From a checkpoint of a small image embedding model: 6.91M parameters.
Rows from block 5 of a small image embedding model, named by matrix and row number. Rows with one number belong to one neuron. Each number is 50 + 10 x the weight over its row's rms, rounded and kept within 0 to 99. All counts start at 0. After the name is the row's rms in percent of the matrix's.
After each neuron's rows are labels from the 100 images, of 14848, where the neuron reaches its highest value: "patch colour" is the nearest of a few named colours to the mean colour under the peak. Only what is clearly more common there than usual is listed. The data: drawn human figures in many poses. In brackets: how many of the 100, against the usual share in percent.
# fc1: MLP up (model.blocks.5.mlp.fc1.weight, 768x128), inputs 0-127
# fc2: MLP down (model.blocks.5.mlp.fc2.weight, 128x768, transposed), outputs 0-127

fc1.240 063:49 47 81 72 34 52 45 35 51 53 54 55 43 43 75 44 50 48 49 54 73 54 52 55 66 49 42 55 30 51 55 37 50 26 50 49 44 48 68 43 52 51 58 47 44 41 53 63 46 63 65 63 51 41 52 44 51 64 60 47 57 60 43 54 35 60 56 48 44 44 62 75 55 44 46 41 56 40 59 48 53 62 52 40 64 54 56 65 42 68 49 43 57 62 39 43 60 38 55 37 34 45 67 59 42 36 47 62 43 51 44 43 50 42 24 46 51 52 51 52 55 47 40 61 64 51 49 49
fc2.240 061:57 33 65 60 44 44 62 39 45 40 47 47 53 55 45 41 48 25 38 47 43 58 55 38 63 50 64 52 55 53 57 50 65 57 51 50 54 71 35 54 28 43 59 63 39 82 37 57 53 53 46 52 31 40 37 56 63 44 42 45 62 46 52 56 65 51 74 69 65 51 47 42 42 62 59 47 56 53 47 54 45 45 42 38 53 62 50 52 38 46 46 53 52 28 39 50 49 49 48 53 64 65 39 41 53 57 41 64 50 40 49 44 53 50 25 52 67 44 46 43 37 59 51 58 49 51 41 42
patch colour: grey (81 vs 37.7)

fc1.120 074:55 62 57 58 58 34 37 48 33 55 57 49 48 73 46 61 54 52 45 48 47 52 40 44 45 60 49 43 45 66 57 45 39 63 34 68 44 58 60 41 49 53 58 46 57 54 45 39 56 55 68 52 38 63 38 38 63 41 49 60 53 43 67 43 42 42 60 30 62 30 33 60 49 33 41 66 61 49 47 48 43 29 45 50 52 31 33 34 58 53 42 69 54 53 48 49 38 50 39 68 55 40 56 49 37 34 42 62 30 52 59 46 52 45 68 46 43 46 41 54 44 55 41 53 53 44 34 53
fc2.120 077:66 50 42 49 45 48 50 42 41 50 48 49 53 49 63 49 34 63 50 66 48 40 59 35 47 54 62 62 40 40 55 58 80 49 46 47 50 44 61 67 33 56 42 55 58 43 44 47 29 42 43 73 45 38 46 41 51 63 44 47 61 62 46 51 62 27 41 50 45 44 57 41 60 47 59 39 60 51 51 61 54 46 49 57 56 44 59 60 41 51 50 43 48 44 28 36 43 37 56 57 18 59 47 51 60 48 31 49 56 71 50 39 49 56 42 54 62 53 68 60 60 48 35 46 69 53 51 47
patch colour: grey (65 vs 37.7)

fc1.738 136:44 35 69 54 51 64 34 47 67 49 74 59 69 36 61 48 40 32 50 71 57 59 45 48 50 44 56 47 34 69 47 46 28 37 39 38 44 51 45 51 41 48 39 51 51 44 63 42 55 57 51 69 39 50 53 38 41 42 64 52 62 60 37 45 66 63 63 38 63 55 51 51 55 53 38 53 62 41 49 51 59 71 62 56 68 60 53 53 57 52 43 45 54 54 34 52 41 30 48 53 53 58 50 43 43 51 54 38 36 44 48 46 51 56 52 59 67 72 49 57 41 44 36 53 41 46 48 45
fc2.738 114:64 21 59 64 58 56 48 46 36 44 32 52 48 50 50 52 50 33 45 46 40 63 56 48 60 50 55 62 55 53 67 56 50 60 52 51 62 56 54 55 59 31 49 40 44 65 38 67 59 52 44 21 54 61 34 59 61 42 53 53 55 56 45 48 43 43 41 60 61 57 53 50 53 61 70 40 59 42 60 28 64 29 46 54 63 46 36 51 43 47 51 45 46 34 51 61 60 51 30 48 50 47 60 45 59 53 53 62 38 38 31 40 66 45 27 47 45 40 59 42 50 48 39 42 50 54 49 53
patch colour: grey (81 vs 37.7)

fc1.42 113:42 55 51 59 43 54 49 41 48 49 63 74 20 49 58 46 42 51 43 51 59 51 44 37 53 59 52 63 48 55 37 47 53 51 52 62 54 46 59 56 39 57 43 61 52 46 37 66 75 58 67 41 48 75 39 40 51 61 51 64 47 39 48 60 56 48 40 59 44 50 59 49 57 36 34 48 41 45 55 27 52 36 47 49 32 64 58 59 58 57 61 48 48 57 61 40 49 30 42 34 51 41 48 42 39 45 40 49 57 43 43 48 59 52 51 38 45 43 72 63 43 75 69 38 52 40 48 50
fc2.42 102:48 54 50 53 57 55 38 41 38 38 32 37 73 48 50 53 38 51 65 64 48 50 52 60 45 49 55 37 52 40 53 58 50 46 38 53 43 57 53 50 58 50 67 47 51 60 36 66 49 37 49 40 48 28 47 47 42 51 55 61 63 51 36 64 40 41 75 44 45 51 60 65 47 53 56 55 41 59 43 53 54 31 60 57 39 50 58 47 54 60 38 57 57 31 62 43 49 54 55 46 52 55 43 35 55 50 43 64 78 59 40 53 56 45 52 39 45 60 29 48 69 53 30 71 31 56 41 62
patch colour: brown (84 vs 26)

fc1.300 119:51 53 43 52 56 41 46 44 37 53 43 49 47 61 49 43 48 37 50 42 35 55 43 26 34 47 37 55 41 41 52 55 40 50 62 50 64 51 39 59 55 60 67 38 55 44 50 49 37 57 48 45 35 66 51 53 36 68 53 68 62 43 62 48 37 46 58 62 52 55 57 37 48 36 73 53 52 48 53 50 66 54 49 59 37 66 40 34 55 42 52 58 39 47 39 55 27 33 63 49 53 64 30 58 33 53 50 54 50 48 52 58 54 65 41 80 46 59 74 52 48 49 40 54 61 48 39 54
fc2.300 115:43 48 39 51 65 51 80 63 44 45 39 38 50 46 60 32 62 56 57 52 52 44 40 40 48 27 46 35 48 46 54 56 36 60 58 42 62 46 27 56 40 50 55 22 50 50 40 46 53 55 68 49 59 57 53 40 58 36 63 47 52 42 36 43 64 56 45 43 51 62 57 66 36 54 49 55 51 56 66 55 62 48 55 33 73 48 40 58 48 56 39 51 40 54 56 60 73 51 52 32 45 45 61 36 54 39 58 52 40 58 56 65 39 44 60 48 52 35 65 48 62 41 50 52 42 49 44 52
patch colour: brown (61 vs 26); black (26 vs 9.4)

fc1.119 089:61 44 52 57 48 52 49 35 34 49 53 65 66 50 56 55 66 41 59 57 57 47 39 31 40 59 51 46 36 36 47 58 40 59 38 60 40 49 31 51 58 48 51 22 65 58 49 57 53 50 48 42 41 61 57 56 65 44 53 56 58 42 44 54 56 36 48 51 51 52 48 70 42 36 69 54 39 43 41 33 61 55 57 51 42 57 49 50 41 51 37 51 30 49 44 52 33 57 54 52 55 39 46 53 54 70 47 55 39 69 55 34 44 76 44 70 38 35 62 34 51 48 41 61 54 45 37 50
fc2.119 097:50 56 35 50 47 73 49 57 45 60 64 60 55 42 49 65 70 49 40 39 68 58 65 33 57 62 46 43 58 56 40 54 47 45 52 42 75 53 48 43 39 58 61 45 60 55 47 45 44 48 51 53 52 46 46 39 42 50 48 53 40 34 65 46 41 53 59 55 46 62 59 25 63 58 54 61 66 70 44 50 52 47 51 39 59 49 50 55 45 70 51 56 67 59 57 50 61 48 46 56 43 37 44 41 59 53 46 42 45 53 48 64 48 38 29 36 39 59 45 41 48 29 22 63 48 44 42 32
patch colour: brown (54 vs 26); black (33 vs 9.4)

fc1.644 127:70 35 44 60 53 46 59 43 55 51 52 31 47 56 42 54 53 66 48 25 39 62 54 50 71 62 42 51 61 40 67 43 65 50 64 54 29 59 50 48 59 29 65 60 38 56 44 62 37 44 42 40 46 44 42 70 58 70 46 56 51 46 43 44 52 57 54 52 39 38 61 49 44 58 38 55 63 53 53 50 49 43 38 69 55 50 40 36 48 54 44 51 47 63 56 46 58 45 50 44 31 30 54 36 64 49 48 41 51 59 44 60 40 60 45 52 39 41 57 30 57 59 57 63 54 55 39 60
fc2.644 135:58 36 70 51 49 63 38 56 50 56 39 57 40 49 42 41 54 68 44 58 63 42 70 54 39 45 51 65 35 58 53 51 51 49 51 37 61 59 61 57 46 34 56 76 48 53 33 56 31 70 25 38 43 46 50 40 60 51 45 49 39 60 52 54 50 52 56 48 49 33 42 43 55 42 43 62 40 67 63 53 52 35 69 53 27 43 61 37 50 55 74 54 55 52 44 42 49 44 36 59 65 56 63 54 48 36 51 43 38 50 60 53 49 46 38 64 54 39 49 45 51 51 50 52 36 60 53 40
patch colour: grey (72 vs 37.7)

fc1.590 117:50 53 64 49 29 42 64 56 43 49 64 71 58 49 43 44 37 53 43 55 33 42 54 51 59 52 66 46 69 32 45 67 67 55 48 49 55 56 41 76 48 40 62 61 67 38 57 44 53 47 70 53 31 51 24 58 27 37 53 47 65 51 58 43 50 49 47 34 41 50 47 39 51 31 44 60 34 50 49 49 56 55 50 53 39 37 42 32 52 55 46 52 49 51 43 65 52 68 61 44 57 65 53 52 45 64 41 50 61 42 52 55 57 50 59 42 44 60 45 60 54 66 54 55 50 36 45 50
fc2.590 114:57 48 54 49 52 39 56 49 54 47 40 59 36 48 69 36 52 49 47 40 49 59 39 60 53 52 44 49 43 50 44 54 52 60 59 58 54 72 58 49 60 77 29 42 54 71 46 49 47 49 39 63 64 50 60 39 46 76 55 62 41 31 46 55 57 55 43 57 49 51 58 51 51 42 39 61 35 48 37 54 38 41 53 53 64 59 54 62 50 36 31 39 54 43 52 56 46 40 63 48 54 53 58 31 75 44 64 56 48 47 44 50 41 51 32 39 45 32 45 34 33 46 39 32 61 61 47 52
patch colour: grey (69 vs 37.7)

fc1.754 082:53 52 67 80 44 44 46 55 39 50 51 41 42 22 47 54 56 47 58 48 42 58 66 48 49 69 40 46 59 30 61 46 48 45 53 54 51 47 52 49 57 45 67 46 53 54 51 29 49 35 39 56 47 55 45 72 46 63 52 46 46 50 38 47 55 58 73 51 62 57 49 71 49 55 49 41 48 45 32 51 53 35 42 43 54 57 54 43 32 68 54 53 43 55 71 40 45 48 55 48 75 76 64 55 41 55 39 46 58 40 45 54 53 42 47 64 68 41 45 52 44 51 62 40 49 50 40 49
fc2.754 088:47 50 41 54 61 55 50 60 56 46 49 72 66 70 47 40 52 57 44 47 46 51 43 33 67 29 50 63 50 45 59 49 57 63 55 41 55 45 65 29 47 46 65 64 67 42 43 44 43 52 68 42 52 62 47 40 44 59 49 35 60 46 64 53 24 59 47 56 45 44 59 29 61 53 41 59 66 54 41 57 49 39 54 49 44 45 40 54 54 45 71 54 60 39 45 42 39 52 46 61 31 49 29 42 36 48 49 49 35 69 45 39 58 43 46 45 32 61 56 61 56 37 60 45 46 49 44 58
patch colour: green (47 vs 4.1)

fc1.167 109:45 55 66 53 55 60 34 47 40 64 48 65 47 52 53 60 47 47 56 53 55 44 53 45 53 47 47 54 48 64 27 69 54 66 66 61 57 46 34 48 39 57 47 42 64 51 43 46 52 54 44 67 45 35 57 43 63 53 68 46 46 69 44 50 55 48 63 49 50 48 51 52 60 62 24 54 71 45 56 64 35 52 47 48 68 62 48 55 37 63 52 47 46 43 55 41 39 55 44 51 30 37 57 32 47 52 50 42 49 51 48 16 68 54 50 72 35 54 39 41 49 45 60 44 59 40 53 43
fc2.167 099:57 61 55 48 53 41 53 34 54 50 46 47 39 47 56 57 53 36 32 51 52 48 43 51 51 46 53 54 43 40 57 37 47 41 54 39 62 73 43 50 43 35 60 49 29 56 48 50 51 74 56 50 49 63 50 47 41 41 39 66 61 53 56 43 58 51 45 68 49 56 61 38 38 44 65 39 70 53 55 36 46 37 57 61 56 60 60 61 47 47 51 53 59 42 30 43 62 28 51 30 55 57 62 46 30 42 60 70 32 37 41 57 63 38 29 43 65 59 58 49 49 59 40 54 68 55 52 46
patch colour: grey (74 vs 37.7)

fc1.727 100:58 55 39 63 66 57 33 46 49 47 42 61 39 53 52 41 53 27 47 59 44 36 58 44 75 49 51 49 54 42 56 46 49 50 52 55 47 50 57 62 64 53 69 60 36 30 36 47 61 36 56 44 67 43 43 72 45 57 65 48 57 61 52 60 62 49 60 43 60 66 42 62 58 33 43 63 46 49 34 51 32 45 47 37 58 46 42 46 52 64 27 34 59 63 53 49 47 42 40 51 49 48 39 63 38 47 50 50 63 45 40 50 49 40 48 46 30 45 39 41 52 40 39 46 38 46 64 64
fc2.727 100:64 65 64 45 45 57 67 63 43 43 48 54 50 39 45 47 36 46 65 47 51 60 46 52 51 44 23 50 37 36 50 52 43 60 52 44 49 45 51 48 41 38 60 48 62 59 84 56 40 36 55 41 43 63 44 50 50 31 35 62 42 34 62 70 35 60 49 63 52 30 51 44 34 60 63 53 45 48 72 49 46 46 47 76 51 63 51 47 34 48 43 54 53 42 36 47 56 50 45 40 35 49 48 29 63 50 40 58 50 45 57 52 58 58 49 49 47 58 47 61 48 64 55 45 53 47 42 53
patch colour: green (28 vs 4.1)

fc1.650 145:62 30 55 51 52 45 42 38 71 52 32 54 30 47 67 47 41 38 41 39 50 53 43 38 40 50 59 56 45 53 46 44 52 53 48 22 57 73 47 55 46 55 45 55 53 45 65 47 43 47 61 36 55 50 38 33 38 56 59 50 64 46 65 50 58 55 35 63 34 53 52 74 42 58 51 45 37 39 40 52 45 48 49 48 59 56 59 38 47 65 38 40 46 44 35 58 58 50 56 45 69 49 60 61 48 62 44 66 54 41 54 60 57 37 59 24 55 67 66 48 43 53 45 44 47 62 58 52
fc2.650 124:49 65 44 48 35 58 54 52 47 45 62 41 55 34 33 32 40 33 54 56 37 42 54 64 51 55 41 43 46 66 59 64 54 69 39 74 46 27 39 45 51 37 59 40 51 57 60 67 49 53 33 46 52 42 52 56 42 52 53 47 54 57 59 58 45 48 60 70 69 43 48 36 37 65 51 50 64 46 56 61 43 45 55 57 48 68 50 52 62 53 54 42 58 46 31 58 59 46 34 48 51 58 59 30 60 41 51 53 50 28 58 46 39 37 35 46 36 48 67 43 42 46 40 53 61 44 45 51
patch colour: grey (65 vs 37.7)